A small multi-label audio tagger, trained from scratch.
Model: 5.4M parameters, log mel input, activation leaky_relu, depths [16], widths [320].
Data: trained on single notes of 20 synthesised instruments, 78125 training examples.
Rows from block 13 of a small multi-label audio tagger, named by matrix and row number. Each number is 128 + 32 x the weight over its row's rms, rounded and kept within 0 to 255. All counts start at 0. Numbers have three digits each.
After each channel's rows are labels from the 100 clips, of 14976, where the channel reaches its highest value: "responds to" is what is common among them. Only what is clearly more common there than usual is listed. The data: single notes of 20 synthesised instruments. In brackets: how many of the 100.
# conv: pointwise conv (model.blocks.13.conv.weight, 320x320x1), inputs 0-79

conv.74:114176096144137130164121142078183152039146125107080135121151168139117102121090115068097186140085105140083152162095130144088087097058079166105102153137108124090129126174119071088068120124129091131086207019043169155144076142163133120048107111
responds to: octave 7 (50); harpsichord-like (33); pitch class: C (33); note: C7 (30)

conv.85:137121175080118095105104164127128136085167083117163050131216125171148124171137117117129141105141134107082211121146139138102171112153111117104155130126136125148197127130135106169137145098108129165091180088084119143129076150171084146108101115
responds to: slow attack (99); short note (79); string section-like (76)

conv.60:104144089130114091150126117089159146108102119153160112086099126130048111086104098069122089122148126120130119167123124139106109195103180111100161103106102165150121140171139145138141140137114098100139132120093154082121115145115123084117070046
responds to: octave 7 (45); pitch class: C# (39); sine tone (36)

conv.44:145163130083150177136107149110181115142126187184097133128111107144114206145132165148064099124150132122102109208109106136087093063109171170103099152138093135127143148141115145060177190146165077098077125122088144130120120124166104073117122177
responds to: short note (69); octave 2 (48); bass guitar-like (42)

conv.155:169130179095120139137109144140102164123094189066123160119053137122131078131121209142156134163172085111128150076083118097124140116165100099047132049118080121132154163076143139193170132165111197123125057158154085101167132123193140128178116134
responds to: white noise (77)

conv.53:133132149213175118132124128118106077145099094079128120110134132104104100126181067105140125089091173085102116185173101170118145175179084125180145119177203156169109091125149122090119120123095108130130144124143074147114131148142182164093176141
responds to: text has "noise" (56); slow attack (44); vibrato (32); bowed string-like (28)

conv.223:155112123095112163127129142152154118096104149197075074168106110096146116146113133084159132139142128110029118087144157136143160092126106056142111145104115103139126184118149162056127110169057122138138124110116106115125145155168082151139126099
responds to: white noise (49); organ-like (25)

conv.2:130143121173244139149130144115130073109132132134101094080122120159098172158255101109158135110141255081070088146156097148178162106140118117141120154235187167209101131105137131109150130161123120116106125098158128155110129178137119118109145126
responds to: text has "noise" (53); bass guitar-like (37); clipping (33)

conv.111:032087125147130078094121106144106137067112111049101143117125146114104122091145121130150108129147115151148151111104151162157098140140121125053120128123074115105124083093111123145084109110142194079130108106121174104139103065177157152097090106
responds to: short note (81); square lead (63); clipping (27)

conv.37:099188160141092116149104095110113148124103141082189141080104085136182094113089178108075146150140104111115192176137111083125155110122117155103120084127104107126177119136081072171131117107167152111134111166149135081138100128147113154132142121
responds to: short note (80); C# (61); octave 2 (52); note: C#2 (26)

conv.215:104120143117130082121105118135096100119165120128077128106109137158154157136203143142102187103121154111146134097191133167134185053162076109098103142142109142154113090117089055137179152122137186158138105173135117159139108138160135116203095103
responds to: decaying tone (99); harpsichord-like (56); clipping (27); text has "clipped" (27)

conv.144:147148157125111113124102103171207151111160059134145128124156230124131096127167071170169112114182102127122173109175129141132135069200096098146222166091100127070155158132179068140076137094085131126095183078062125111116124173169094113103159141
responds to: slow attack (98); short note (91); bowed string-like (73)

conv.76:100145168109095027131155072152120101131099118144196098081134096085090127110110099139156094117197159101121138138127113150076115149154184095098144144097117132161140116102171124164191148102131122087127122082079151094152077109145106138082071104
responds to: slow attack (83); saw pad (66); text has "noise" (49)

conv.32:147124130161120150158085110073180139141122157134152127129121086122178185202090159181056124110129093090192140179139148071097143108065117125055003114141084124106172110144075095172133109144148135124120128177158146128125114107112126073156081164
responds to: C# (41); rumble (37)

conv.283:181128145092139152100133136097106104125155190061127170164167156103140132159165122127158170149123157109154135127130122160110140161180100125115155082169111148213152180117139145100138138159120108128142188121114091165129099085140178162133155114
responds to: white noise (79); vibrato (29)

conv.63:147132141090082148141137108148120109076103152140110111129128098129107138102106143076123148170135134137114176102109125057127072114108192121142101124120144065116143153128114157092130103164136129127138131034110161111112137112126061121098101094
responds to: horn-like (31); white noise (25)

conv.55:149129164150156113133106153125142171126122146162197131139142081068111177160208160123207076173219141159142152118143167134075165123125160134145124144122121081123185109144178116190112113156131107116133161151117137152180117106170149154095130099
responds to: horn-like (43); saw pad (40)

conv.52:149131106076096143141123152123123155104175142133118127131210171122142090130130170178084121132101149144119226088155062081076134075059107143086068148087160151097201120115095098142070111132155156139083191142129119167142099130202024070108173155
responds to: decaying tone (100); reverberation (87); text has "reverberant" (87); text has "room" (87)

conv.212:104130112161142132144049148154141156148083118152152140135113126151150114127146166102187116113152141118151103135117145100141125130124100145143148132095149087089121114141159136139045077103193175130123125117158103126203113102099183141076138145
responds to: short note (98); trumpet-like (74)

conv.105:102146134174148114156123075145154169118105132204107106118122126143095132130168115114127144155137149172082114135139125131106137144137148162120118165133101098142104139110112131121167145155116114144095127163116192098091111164073095109148121152
responds to: text has "noise" (61); octave 2 (55); bass guitar-like (46)

conv.56:255146133145137221127153161088138135121154186131119127162150089116148166134095138156148124102096104081162119097151145149125125173124116123135140055135141128178148180120125199128161114188108125141180171121147034155106124135113115130130128121
responds to: white noise (46); pink noise (39)

conv.247:156174117041066180155107099099114089077079143137087153100087086061094143134097145139094084106049120101157121147139090135091086108087116103159107173061098157119148154150082117059132144139099066110124047066109136102134094145147061095153103103
responds to: white noise (37); vibrato (29); rumble (28); pink noise (28)

conv.139:062091073146146146059166142061141127126140125088091116146140090147084134143140103120100091136081160161089158110109076154141153110124099151098049172143154176126155163055081142092120160087127146074123176157145158162109067113170127124149092136
responds to: mains hum (67); octave 2 (36)

conv.264:167148136162152132109128152095116170133117240107126139130099172103110150086085194202105111126132128133209135106111134112183127092075117105130110099124099204153184157163135110105134114109181137107159174092150080154130107099150084067111128101
responds to: white noise (56); rumble (43)